config.yaml
model: "image VQ-VAE"
image_size: 48
encoder_head_dim: 64
encoder_qk_norm: false
encoder_inner_norm: false
encoder_layers: 14
encoder_positions: "rope"
decoder_blocks_per_level: 2
learning_rate: 0.0015
beta1: 0.95
eps: 1e-10
warmup_steps: 160
Rows from block 9 of the encoder of a small image VQ-VAE, named by matrix and row number. Rows with one number within an expert belong to one neuron, the router's apart. Each number is 200 + 30 x the weight over its row's rms, rounded and kept within 0 to 999. All counts start at 0.
Before each expert's rows are labels from the 100 images, of 14976, where the router gives the expert most weight on average: "responds to" is what is common among them. Only what is clearly more common there than usual is listed. The data: reaction-diffusion patterns (Gray-Scott).
# router: router (encoder.blocks.9.mlp.router.weight, 4x384), inputs 96-191
# gate: expert gate (encoder.blocks.9.mlp.gate, 4x384x384), inputs 96-191
# up: expert up (encoder.blocks.9.mlp.up, 4x384x384), inputs 96-191
# down: expert down (encoder.blocks.9.mlp.down, 4x384x384, transposed), outputs 96-191

# expert 0
responds to: vivid
router.0,139,165,215,234,174,186,178,202,153,197,212,201,211,195,214,242,205,259,221,212,189,196,221,218,176,209,212,182,275,192,237,203,255,210,164,196,278,183,210,306,239,183,194,202,207,236,175,158,212,197,200,204,206,194,188,191,245,253,183,164,207,193,237,204,260,167,154,226,232,220,189,220,219,203,190,193,209,204,244,220,162,208,146,201,206,214,185,185,220,227,220,189,218,184,163,165
gate.0,217,196,223,183,200,191,183,218,196,161,193,184,178,213,212,192,201,198,226,192,246,240,220,189,236,179,202,191,271,198,207,185,201,213,180,267,159,191,249,221,245,216,185,184,160,239,182,179,205,177,158,249,130,223,204,172,198,214,198,209,189,222,164,186,70,190,204,175,191,225,161,167,215,166,162,200,155,184,218,189,213,197,192,182,181,173,190,170,170,201,222,219,162,165,201,217
up.0,186,180,224,204,165,133,217,213,212,183,239,170,182,197,195,198,177,188,197,233,183,219,134,182,193,295,193,186,171,212,197,220,178,228,181,215,219,228,212,194,191,197,170,207,188,224,187,215,181,210,169,188,209,143,189,186,217,238,209,225,174,180,252,212,241,227,203,170,200,175,168,224,130,219,175,222,219,187,179,190,214,231,203,212,214,208,225,141,245,192,182,130,157,153,220,214
down.0,173,146,188,199,203,235,232,191,178,212,157,254,179,235,236,172,228,201,224,185,188,202,185,224,193,277,205,201,211,199,223,221,207,189,195,266,212,203,242,184,170,165,196,191,172,210,206,238,206,202,207,209,192,291,170,231,125,193,193,91,169,252,191,180,176,187,256,198,190,214,219,196,223,194,183,192,245,241,186,179,223,158,207,145,227,191,183,108,220,195,228,171,149,213,214,195
gate.1,171,143,264,207,195,192,199,170,210,223,204,216,199,191,244,174,196,174,204,142,164,191,192,219,187,310,217,182,201,196,170,225,200,249,161,193,207,191,218,204,186,188,222,205,231,220,205,232,181,189,156,202,241,197,225,192,194,255,178,208,177,185,204,217,117,224,172,216,174,170,215,218,232,75,189,221,192,160,193,206,213,175,227,198,209,211,171,149,185,201,183,191,171,195,171,199
up.1,192,204,203,177,212,196,289,193,211,185,196,193,198,191,199,216,205,236,203,179,163,238,215,219,137,245,182,178,214,205,232,170,206,179,216,187,216,196,172,189,212,209,207,187,157,233,196,233,240,162,158,250,204,228,218,236,189,167,218,98,210,186,149,174,216,199,203,202,210,174,207,176,221,173,205,209,245,211,161,232,215,217,174,187,162,238,191,216,190,181,209,203,251,143,211,233
down.1,202,228,158,220,232,196,206,214,219,211,206,118,182,179,263,205,182,220,177,238,180,184,191,150,166,184,131,197,209,191,187,180,210,217,173,241,135,190,181,176,200,192,194,171,206,153,216,208,255,174,185,203,214,184,190,182,257,220,202,197,228,203,189,189,201,228,178,227,203,202,213,220,201,208,217,229,177,178,214,193,214,214,162,236,212,153,173,249,262,213,164,137,189,146,177,160

# expert 1
responds to: vivid; warm
router.1,205,118,201,202,167,120,194,198,195,224,234,211,209,214,212,218,190,249,230,180,166,246,244,223,203,248,168,179,254,160,223,145,238,223,265,228,228,184,175,219,205,166,224,196,179,207,199,195,195,178,174,170,173,194,216,200,232,172,202,203,209,193,234,203,231,190,182,229,228,207,179,258,193,195,183,232,198,245,134,199,180,237,208,192,201,241,201,228,210,225,223,228,209,196,135,189
gate.0,210,210,169,165,148,137,156,217,202,207,206,198,207,203,249,211,176,181,143,196,142,194,194,202,147,231,168,191,130,168,227,200,193,218,216,222,177,216,208,195,205,192,168,218,195,232,224,210,167,192,281,188,203,139,178,183,177,226,207,233,261,206,195,160,234,126,249,214,209,193,197,194,172,154,214,193,225,233,192,199,237,182,232,201,248,198,179,177,195,214,175,172,164,169,188,233
up.0,232,216,104,205,151,194,224,201,194,207,218,180,191,208,235,226,188,165,180,173,163,144,143,173,137,235,218,181,192,170,213,200,211,189,214,211,230,181,180,199,233,190,157,228,158,243,200,175,252,220,204,159,230,177,236,162,167,196,178,224,253,166,182,197,247,212,234,210,211,165,211,187,166,166,207,216,215,214,210,179,202,203,207,189,238,157,177,171,215,188,214,116,138,218,216,216
down.0,171,179,291,210,184,165,242,173,207,209,184,230,260,219,208,203,183,202,247,182,199,149,180,155,146,254,227,202,203,205,229,189,177,196,243,209,230,183,195,207,236,220,170,188,141,195,195,204,230,161,264,213,256,135,204,175,233,214,206,185,187,194,162,231,157,185,187,213,196,186,203,193,217,262,172,209,206,232,174,206,200,211,153,173,179,204,208,161,151,175,179,209,262,210,195,216
gate.1,171,223,167,218,196,216,211,242,194,189,171,192,200,225,125,201,228,187,179,201,270,189,228,207,238,155,166,190,268,179,185,141,190,187,182,152,189,239,172,187,202,182,213,181,249,207,200,176,224,251,91,185,161,276,193,243,204,240,226,197,241,217,160,263,154,167,203,182,202,235,188,187,210,222,193,180,161,207,170,222,215,210,165,195,161,196,196,198,201,209,208,211,197,191,201,220
up.1,180,139,208,186,218,259,135,221,182,195,203,170,212,213,188,202,152,193,178,212,264,196,137,154,233,172,189,184,228,187,169,208,196,203,190,175,245,176,205,153,233,229,221,172,243,264,215,229,195,210,192,194,162,189,200,220,238,256,215,177,253,205,250,199,276,184,201,241,204,236,197,211,208,253,195,198,158,227,207,207,183,203,272,212,172,176,235,172,161,167,228,235,192,163,186,156
down.1,214,187,276,194,228,212,259,195,196,212,147,207,172,174,246,237,232,185,221,198,159,174,166,175,193,282,225,206,195,151,237,206,208,238,203,189,220,226,209,169,227,233,173,210,167,195,206,216,220,239,264,221,200,206,211,213,210,220,205,208,165,177,169,214,198,201,187,222,238,191,199,184,259,171,220,190,182,168,224,238,175,221,166,199,241,198,214,210,202,215,225,165,223,214,198,150

# expert 3
responds to: vivid
router.3,180,231,180,223,141,195,184,226,147,166,244,223,203,203,135,199,202,222,238,178,155,246,284,295,187,276,231,191,223,222,219,235,220,186,214,215,214,243,182,208,154,219,206,239,156,165,195,231,193,164,175,200,171,162,207,215,194,162,188,211,191,184,242,251,209,166,200,197,153,156,207,187,200,184,213,214,142,215,227,218,176,231,166,213,160,271,163,164,197,206,149,165,200,176,251,212
gate.0,189,181,224,222,201,243,192,208,221,210,198,148,260,147,203,208,196,193,232,165,218,201,166,189,247,171,214,197,222,187,174,189,222,205,172,158,223,169,181,205,213,216,200,235,182,185,177,213,231,217,45,209,220,134,185,183,189,188,206,170,211,206,146,184,243,207,204,178,189,202,199,213,181,193,190,211,181,237,194,194,188,208,201,184,149,196,197,197,197,226,210,181,303,161,190,178
up.0,230,194,142,203,179,195,254,185,189,187,219,279,182,208,207,202,177,214,156,180,142,175,225,234,162,223,215,219,190,202,205,202,206,182,221,187,160,221,207,214,177,194,206,212,169,203,206,187,193,184,307,240,198,216,223,199,168,201,217,160,113,191,201,225,120,155,149,228,162,201,196,240,169,204,209,222,205,199,241,213,199,220,198,171,255,194,208,238,164,235,196,279,173,189,200,215
down.0,158,192,245,219,187,258,204,190,213,206,232,205,148,239,190,170,188,253,207,211,201,245,170,199,228,273,201,215,215,213,164,201,235,213,244,192,206,218,174,189,194,232,215,205,263,184,248,203,208,140,256,206,209,145,198,211,161,156,212,190,237,211,188,164,190,168,188,201,161,228,214,201,249,146,190,170,200,167,238,131,210,208,232,175,158,172,205,229,169,182,159,225,303,269,157,185
gate.1,197,182,174,205,194,222,169,204,197,179,206,175,175,204,128,198,219,209,178,175,238,188,273,230,247,195,201,200,221,198,185,182,211,196,231,200,214,192,204,186,180,178,209,211,268,233,180,220,169,197,157,150,178,200,205,232,228,184,206,193,242,180,229,217,197,267,159,184,201,209,219,220,220,202,194,185,177,210,200,181,211,206,172,199,174,207,179,188,187,210,207,200,149,225,197,203
up.1,206,242,234,232,194,203,122,189,207,213,185,198,198,197,253,176,214,179,157,190,270,199,219,239,216,232,195,197,171,195,217,215,205,206,205,153,229,186,218,186,206,242,192,205,212,240,213,226,189,187,265,279,166,217,195,203,192,198,190,151,164,148,293,198,184,164,254,187,208,205,189,168,211,175,214,171,210,223,195,205,206,172,195,214,168,191,215,105,178,200,187,270,236,172,207,232
down.1,195,234,141,173,205,190,202,200,204,203,201,199,218,181,195,200,178,211,137,215,225,172,192,178,243,129,180,213,177,212,146,216,196,203,171,203,135,228,214,173,189,202,189,203,234,169,186,211,205,254,187,195,147,124,168,244,262,200,207,197,201,266,237,199,240,226,201,185,235,185,173,203,150,185,224,141,171,202,206,219,184,192,273,178,205,189,202,266,230,200,180,187,201,206,209,212

# expert 2
responds to: cool; vivid
router.2,191,136,197,198,124,170,160,251,211,149,197,228,216,157,198,209,254,258,181,233,218,247,190,184,160,164,212,205,238,230,212,231,224,200,222,231,185,241,164,216,188,219,201,225,216,178,191,248,170,162,173,167,120,197,192,161,203,139,205,219,202,194,175,174,189,161,187,198,189,212,191,223,179,203,207,177,151,201,141,231,179,210,238,243,260,204,169,193,200,171,138,237,193,237,128,210
gate.0,218,169,227,207,188,152,204,182,212,231,172,217,208,196,171,197,193,207,199,206,208,237,227,186,197,153,199,237,278,177,178,226,184,190,193,274,221,211,195,239,171,171,199,217,287,169,225,208,219,198,140,160,195,158,237,200,219,204,205,229,150,255,165,256,257,251,184,197,182,218,223,206,218,261,227,199,192,172,202,168,175,230,177,191,214,212,172,240,182,220,248,220,161,191,191,231
up.0,197,204,174,211,168,212,237,194,172,196,189,174,155,230,253,230,211,191,210,213,154,201,181,206,193,241,190,215,164,228,182,191,217,178,195,139,186,199,184,213,260,228,199,188,161,220,204,228,176,224,136,208,244,237,198,210,202,211,191,225,173,154,243,171,196,147,209,213,241,207,220,164,158,173,180,192,194,215,181,196,192,219,223,195,185,191,176,158,194,201,174,152,179,229,188,223
down.0,219,214,202,241,210,122,193,246,206,215,183,225,232,197,215,216,172,188,155,158,228,167,217,182,227,215,201,220,212,163,187,229,204,174,208,216,218,202,204,195,189,212,208,228,204,173,193,234,223,235,277,207,213,150,190,189,247,229,184,191,235,129,186,174,192,214,213,197,207,185,248,197,240,246,207,220,194,220,195,212,229,195,183,225,218,178,184,225,180,212,187,208,181,138,197,175
gate.1,181,216,194,190,205,257,161,193,187,193,192,180,227,211,256,184,193,207,180,206,196,216,188,222,185,214,226,199,243,191,206,246,179,211,221,190,198,214,209,176,169,194,169,225,197,184,171,198,185,201,323,162,203,134,187,209,206,250,212,178,263,141,270,211,250,185,254,203,172,207,200,204,153,230,187,217,172,198,174,196,190,230,236,204,215,172,235,210,196,181,207,188,201,152,209,171
up.1,166,196,170,216,215,217,191,195,175,208,182,213,180,214,117,222,221,186,198,168,198,205,235,228,196,188,237,232,161,208,254,162,194,192,213,164,224,164,184,186,171,172,173,244,199,229,204,192,237,222,188,202,173,217,230,188,233,180,199,222,127,257,176,200,160,134,133,181,202,209,231,212,203,203,217,185,202,201,223,202,145,188,185,254,212,233,196,192,222,208,217,249,253,256,200,224
down.1,230,167,136,198,212,206,216,188,246,200,203,192,175,216,144,238,161,222,151,211,160,194,211,172,201,177,190,216,211,195,149,251,157,233,199,156,296,192,213,184,226,187,197,209,207,175,197,171,259,173,215,177,170,275,224,211,219,224,158,181,179,203,249,201,219,203,161,144,149,146,202,221,211,248,249,158,210,173,152,268,192,234,169,161,199,221,184,186,172,222,195,167,184,195,205,218